config.yaml
arch: "res2net"
model: "image classifier"
dataset: "drawn human figures in many poses"
train_examples: 97500
image_size: 24
crop_scale_min: 0.8
horizontal_flip: true
cutout: 0.25
targets: ["trousers"]
num_classes: 12
norm: "batchnorm"
hidden_act: "relu"
depths: [4, 8, 4]
kernel_size: 3
stem: "deep"
widths: [128, 256, 512]
mixing: "cutmix"
label_smoothing: 0.1
loss: "cross_entropy"
init: "torch_default"
optimizer: "muon"
muon_scale: "original"
learning_rate: 0.037
momentum: 0.95
nesterov: true
orthogonalizer: "newton_schulz_5"
adamw_lr_other_params: 0.00095
max_grad_norm: 3.0
max_steps: 4500
batch_size: 128
epochs: 5.9
lr_schedule: "linear"
final_lr_fraction: 0
warmup_steps: 220
weight_decay: 0.04
adamw_weight_decay_other_params: 0.05
Rows from block 5, named by matrix and row number. Each number is 128 + 24 x the weight over its row's rms, rounded and kept within 0 to 255. All counts start at 0. Numbers have three digits each. After the name is the row's rms in percent of the matrix's.
# mid00: scale 1 3x3 conv (model.blocks.5.mid.0.0.weight, 64x64x3x3), inputs 22-43, a 3x3 kernel for each
mid00.30 097:134135165110115138142145117092128112125119130141161151110116135107100090082132121182125158151171137131133119154117140166171141096138110117158160118132107109137137123152138136128125133152107139150146154140112113137093081110120097125107116128127127102116167131177136133086078095092124143097098111112127129135118121136121124136038086116111158150089164158088116168133107150143103127121099111140125156123122116081151160113108147135167136076080092099118123104135128166105122164083179216107073141162133134108135137123098121106092139093128161101102102099086156124129133126093142155147125157149115114134
mid00.31 098:163097147144109098117123087120130084163127106142134124151109126150118091147122163213110152152090123097107091163101099130079092107123088209165146132124122133132164097090118112136151151108159141072131138112153127091174152083135119095151127124143124157164128072157145118147145104123115082115107087136137116130084117166145157134133113079112132127132110135143145140110113142142115120128146137117114112119115102142084206136096116123139139105103125110113136136100115105149096125126177165154193105172181121107122118136114093123098126104155115112079137147120142102117144113115113124123111156126123117128
mid00.32 095:113130109119165148096111120147184108113139104121164139096140092093116147112121156192129164105062155171135178142118157146107136174108169131069107137106133106124164130134137144132128091086083161166149100103154103104095108113135117097109119132150199121146145159133191134124115117121112074136152130136095084119131110112110080129160124124118113117153152136116099133096101137140109152122109107112121099154129123127142116116172157120141130085108122106131121112113140163083142118106121131129126122149142127108130122089128156104145134154137107110134115111116106108115136115144111115109117104104122122098
mid00.33 099:143134089102168125155144111099139140099120102129127100108123100153144118157121103114115125150087102141099134119082098116095095165099112183119129141104114134106086120160107123143136149138128114144073133136088142143148127126156135156114084123101168083139137194136120158156101134099136145080135115103115111117126163149138136130117125126117129112134159153118127112087117142109107111126146127109126142148125155147151088097178072132123083149137124140147125137136151196115139131139131108162147080106152109099158117110122138068118154146131184166115166155144127144134138127122105165100093132109125097115
mid00.34 099:111097174115132194144151099099122116081130147122136098121147154133146127167113128155120175115060124117132147151132150142124127115136173170142130132157114090064094132140122127101123131125138097113183102085151120129164113131133134124117100120125127122126085103134114126115144119145120111122147126140132117117139139126118135125114111137135112149092096113176189111110147114111068093135121102139136122161124123087122164140126161141160083098096122128108129131142160144128088127144145116127127112187147096147127134150114112151074131175123099088125107121125129148119100123118117149129088115121127156148
mid00.35 098:181115117121104125165112178120129123108118121135142122145135179124136173084085115152090071092108056175166089136094080155126086171150110144131122154136149125170188129118117115132107123105092157118103125137121161094106102141139103129117144123127137067096093095141113100138130087091141122114133097110127143130127112115157126122099129108120116097171162128199162098118155141073156160115101092121138137136110137162167105116120139170136182083161137097105104104115117118077099133107132112142140175131113112112148103151128116121118151138145117154147135131117126126123123130127105155108133151104122106140
mid00.36 098:110140147150126140133093136138167159135147118123111108106129138134113106136120136107102141096146158108135174087128120107116171113138181115135090139160134154138142117108082071108112132118108120071114073088083120103103128136083157147138180153143162117118138120140145185182143163129132120100130099140110114089126113107152157112166146141112130116121144109123130118113127123118120093119120101121127087132133107150157128165117124114094126132114114132129118138151117157125099125146093109162128089167151102129118104139124174148135111071138143167171120127108132145115107139123107125148090124146124114104
mid00.37 099:076131121116166117118116108143158160117113161120123134091112105150142098196138085140179150128108077090124103132141116123105112101099097137136129147167158139156108121084117125109103117107134105069115138112083111116116129082086158135157134114115169147166140156121111138129147100126157087113121096098131122121137128159139117149171151135123096123119096120151130141132113141094100084147104132151114110136120111076179126115167131129122095118100106109118135126116170158071111164107121125135107106112156103097157123119168154137107179161112181162152105071124130117112139156144116108117123132091143169150
mid00.38 099:104102128141094093123124108099135135127133121087108119143105115142118155074080099169121151155104114107129093182144117158119152088113081117108105140128115120110109160125156129147148118086125148134134134134146143110088129108149123133151127109100151174125135134118086123136138123058113133120143149106096059068136142124129146110134151132099128141087113113125133145126154161121122151112103093141140124128137130095122117168089128133128115162160147132141136107114111186166118120128122061124178102159160103130128098119117108133145080116134102172202096128159116147141076105118132158152111133139124106093
mid00.39 101:120135139112120128147124112125119084111119128070109096153149096184157157121094067171128145148143122169190096148128128146130145150142149133117146160136129128106091117123099115105106095110104113127147123112092116104091106113114135086117151114140132161102141127165146177139119110128102092102123138110117137146121099147122140131100137134130124111086106113131141185110129151109110157127129101103108092109158115102165168108099126144121115107114083123093109114139130117133094143113171148098127133158098082129117086106105141153132136159134127153159117137097119112107129117157145135103124123120116107099
mid00.40 102:083126156160109130087114141084105140159151140138153136122124152139125105129110145121069119125159131118127060151056088088147121133113089141120125128119138090098122108155131127151133109105114107129132122148169119095119091098100106144136090137132133142142122101125149146196154139131104146132131128117110131104101111113130128147097126139128170145162183140127145121141143119119130102132132117138116098112098129083125119184073116104152169119127152132124113129112157105108116144108119157113127116140188160095084141092106131181157130117091115113109105104139149097134187122152142150135128166117147134141
mid00.41 102:151154148125117099139150162123107100119139092105126115135134103125097104154127166136147090151146117155147112173153096090133104137142139150125128093068079139117131110111120176123121129133058099128115168140158116123098095135122144100119162144134144142147105111097122089130151164136128135126128140142094126118134125115136158130103094101105109121112105104114153161093092057180203173124116136094106106139140124144153164106107131129161189097120128130112160175126131175143152125098117134089123141126130147111080143124144089110108054076086132135146128135109144161130115120122088099123139120119107105085
mid00.42 101:106109131131100097146197125102102143149135126127120147119129100124082088140137115108083104111110111091120137110081125114138135081120160133113128131160124156163136125160131123072131139136124130108126147091144111125099103140154132170120129150096181148109121136107118084155120127136123164150101143118121151153143169155101156152122120144109138148086128133123171114121180129133117134116143147107126130120097130131105152171087127175177107124107102127086112128123135199168158169162116123115105120156165129157111150165113150111087075109122107114117144130135139117125133127142124128140127092107143147118
mid00.43 100:101117125126110163158123110141147107120094153172134170139133158124120171156130117163169191162148172084161108162119182152193194097190123136110120119143097150134153132154088147147168123104136140141125120084129124109103128125151123128124120120127103081117156124114130147171136126120138136127111109114144119137112117105112138137119137122127136126127120156115143108106203147135151151163148127137149138111149146114123122110133157138117108143148165090096114118088118106085093101100100113078170153136082128169176129103146115131117100170125099130134151161135098105123085123171128130127169101145102106121
mid00.44 107:120130114098123155118118128111124100112125104133141144124123136129138132113134117085141108150118162168120087080130132131115105148102085152138107117139121151189149130147137121118102134097111124146118143114155141118132214100088155108082123101145121136125126151112115103092087102100137110123118143130131121086116124128100117144182137089150144088123124103130117173121120137120109108144146129129140126122111118110105113095116143116128114216108084203154091139134154124162166102150157121104094162129121108130113131095140117124136154167120172145130199149128144153131104116126123121109118122115131117131
mid00.45 097:102147121110135114106132110128119123103127113124114123128147154140109140117122171142178190134140140112158120111179172100173157162160088109082112129135157146097106152139107156167136093138176135144099124146121094156186150112135104122133101111111099152090148132112159133135114133119119161136127180112144106125122127117141140103163144142116110098104085105111105139088105089125112082110146132115145103125133114096119140125134116122160146175158146102113095107126166137112099191111122185135108155120151168149142173144123081104124132125148170084092148138151164155111161170127135120127121124132083108149
mid00.46 100:110142153087117155131115125141143124112131134145124119106120100115129121125134150130110119123072082182142133144113111123140126137096121131187156134121095147101130131102091136130141079147123167112088141106108137132127146156145112111108156092149128114094138114172083074086136127127124101090125117151170133145132125128150104121168133144137114110151133102092168200149142171131120147111137145136125166148138149098157149075143159134120102110121108107143102158116140105110121125115145089085084126155122140158165110116133121095156163162160125073076121104119124137113143128130169137105107066114134160167
mid00.47 103:136112123184158114134141109130140120147136117151173153143151181150137116106104151113135129088141135111147126132172113143126146128132145133113087123116140140141138103084152087101092097113101101074147076144090115123105105091116138107143127122189134145140138069127143082085116109116102114117134122113109101107127106104130107134133127111130134100168163134127119118102075119140109126127122102133123095125132100083082144161154121118159102123116146132147117117101145115129137134106145120109110137124174100108170078117124120153118104098125141151126125127143125122116095116130122093124125138113130139109
mid00.48 097:143147143132131135118099123163115124131110108095135127113146151094117098122110124126152162075152169139162101117144103131150172108098068123159109127132118124102140098109128089126123150150182088124124087130121164152188154139133126119097100131132138114084182162178052106072128147128142151117161144115129115118147120134140128147155104077131097085140156123162125138126159151086104109180143089178145127097133129098134140175123121138113111133132118141134128118116128163128102171141154097108100099088118122135138120106119116141116164117126117123125140133125146118127116122104108125128108114103138136147
mid00.49 102:165172102164095080104096131112098095149102117133121168166150119130095121174129116194136180128130106082119101161089152122103112140126090149108117137108113174132140117102108097155155098138171138147115061145143082097145178141121104138141137168156097088108150073078135170151132114131110155128141114154128123142109145130150168150113121148111122159125139165152165143167167146119122093128114130156121097130121127163151106157084089103076135152128149096138160112131124069086142096089107170170127167154123144127127083118119116137104155160114132086084126118133112137138132161138088131113111172133142142131
mid00.50 098:086097055118140082135136161104102090164141129110132139129123129151133103103125103127079090084088139150144145118105119088100158159165163110131102129108128134116107128121111093086107103155121134138105099099126135145143139113090128094104119120101091121129118137128105098170175153133123121161147130099153160153123100163139110108142146115113123120093131116070122114103128094150147153165167132146146131150135158082082119116114070125119182130136128150135147092089107122149193144122118135154164096139115141152103108107133125131166142126167114118087132172114178149131127122138105112101066133168112134127
mid00.51 098:112146079106130125115128088129073094079102120125101137146152126144113148123120154141145156159109125115097089166179139173120124084086112112105106122114108119117157123101127108122130136100103104089112108091117172075097125123113101143151126106094130162138104111124140153076116142124135117118125114124122147134105111110140133115132093140096106148132125149150110119130142098098141127113146115119135129111139121114139075119126169137121107131111137138118136171127110107132150124149160185163125162131105142145127115141114126091139137136111122169196136121106141158131121136107130113106105112114128114161
mid00.52 103:132175125097129123136129140137134115135133112119122140127122134128153150114147150085098090143104150189171188065109121132120160167173150121136107134099093166153122116112115129139166084108119135144144142150173110127131123101105162145111139176168134137109119100098114095118093130124142137123115116108128115098168152126135187148140112089141141133112124107112131122103105107119125125138138162124129127106097113149161129084103145104102139167124089140128112118136154124110124123103130122095133131118122128139123117120162141103091127140117180179163102100106117131141137133133163111123127140147125145102
mid00.53 099:147129142188099107155122112089102175118137159129112104106135165116124131137112123096105119101174140133069126093100105116146109191139156117072137114134127135127135115152133112162121145134123113144104109165076157134115120117128131125121116152144101111069106152156138154157143133153133152137148133120128115089144135112138129111104104137119125118107123124138138166110079129129093108137155137131126156132140135125130122197129093177119103123092124125114123094135132129108094128125142135140129140138174117086123121100125140117127107079110110153193149126134131130136126136141137155112122169153108100102
mid00.54 100:154115130115139137141135126176167088104150130121116127086119101111131109143136139156129135166120099137111098149131149212117103156128152124159107133170122110115121147120128157086102194116097135099103172117075172138068122102130157138131135114124101174196112137110089086106143131129161161136132157144128116123149149109134140125156153100138136124120109136131100132097122156142149162133135133127136143147139126130139138120151122105100106129108139165124114131108114085176182115154122131135126095111125102132155153122121116138170142111159145115144126147158141152121139143124153097091127081101107117124
mid00.55 101:169173173130115134121119117150113126143121133153129122131118109111109143187135130102122092158149123110136121071121107126138157126111114137113144108121128083092118156148092095061103127112091176140091155083089111086068094128151123128151126130146105134089142108124117157118136137152114127137115122144087124123105111116105102129143092079129119121129129144152144191142126123087114179119140145085127120086122130199177230130080131107153105123149143131134124169114108137124108141131113112121097143117111141099094154120145129160106085110094138137161128132118099112117137128104127117081105111140158144128
mid00.56 097:124177120081114143094114139136127112088115101124104116151124128098123151119120149095072089136154101102077094076092101160168117091119114125149143130120125137134124150095108107116087129127125128111126068121093113105137152120139116155148137114139121119091143119143115098136128124119131147120103105133129085138147126137132126140122106144119112148149134136157110115184083130116117129150138154128115139133108143113149071078116141132127179136114141120115134150116141122128122127086175133109144092127102103096137125161156124169130116093140169192158120105125124130139138110137109118138129118119145143128
mid00.57 100:168175135116128095159150103137130152140133133172164197150136106129106093114118092143113135105093134167190134149140181092130141131160173122128136102110098135156122110081084130123097116118093088074080135058121142123110169134158130111138131123098139094080100176135176148142132094128115093136131146118146151133140158148122144151119104136107104133156143161106132111141118134136125105125136129136126113139163137177162116093100089133133131118116148122116146118098087115081066145168104158097115123134130143146136148103100118103116129171140098094141142138113153151148105108097126119147105116120123129127
mid00.58 100:083112124121122117100104142092143123142104124152147134089124130077147140096125124123127133109113130158123157131136153109134143167120155140130152118123097106130140120108113109121151132162136139107106062117097117163137106121121094120137105139107196170158156092105112094176128116135093126136106097124135113112118101112088132117103118111115106138144151113086116130150124113130113125143155123134143105118122146089093133100114135082127103095122123114137158082157141188109161148078114092089136112120143168129137143132114135136144158167130154123103163107106157116134134157161099107108139165146117154109
mid00.59 102:105125141156131125126099117118090132137107138116124139165108112112078119120095137119065105155146115135160139085061146137160132108163125131091098144119165133114084181137113139123104111102146165134107149114107122118168127130097115113160121118123130159095164172075124143111151127098132134106123145136140146137125163172139139116149121153137103131096092111069103109111120132125152130127139108133122126137110124135119124158130113085090116126126105139137142130113111133165136181107127121106139162151127143147142149115132090130149133139136086141122134154144125156159120123129171118126102087167110144142
mid00.60 102:162114128188112191121098129163174138132119156122100119092095126110134210114137127175162116138142099066104151122110100133098077068094118141130186133148163152143077141144091169179119105164117137135136130163107098164134144138164117121157130126116137130149155115093101092126115114118143143110138132131157143132157179141126146136135178129090129121107131151127109118139131144169145124093101144147123129144132111163102136194080177142121135118102127112100130102133115142127154169158087142146100149146112145116141134125128129127117133122108134148124169138118152135114135109102155146079130155128120163114
mid00.61 101:054111108096118089125089084119116113119106117121069077114115116172138098161142131118039081121078112067123102091078106123095128111122126128118139163125119167135132164142144118161124126137103126110124142117143121109131101108144131140132105142108161170104092085100093121118132108144101085125120116118127110142128139123094111092150123157131126124106106094124103140137165140158217183113130124100099106115140111102122122122134117179126128124153171152166160129132092164154094083100137069126124114134116097153155131130120129138112124142143204157163155118112134117102131115077144139143116170181101124101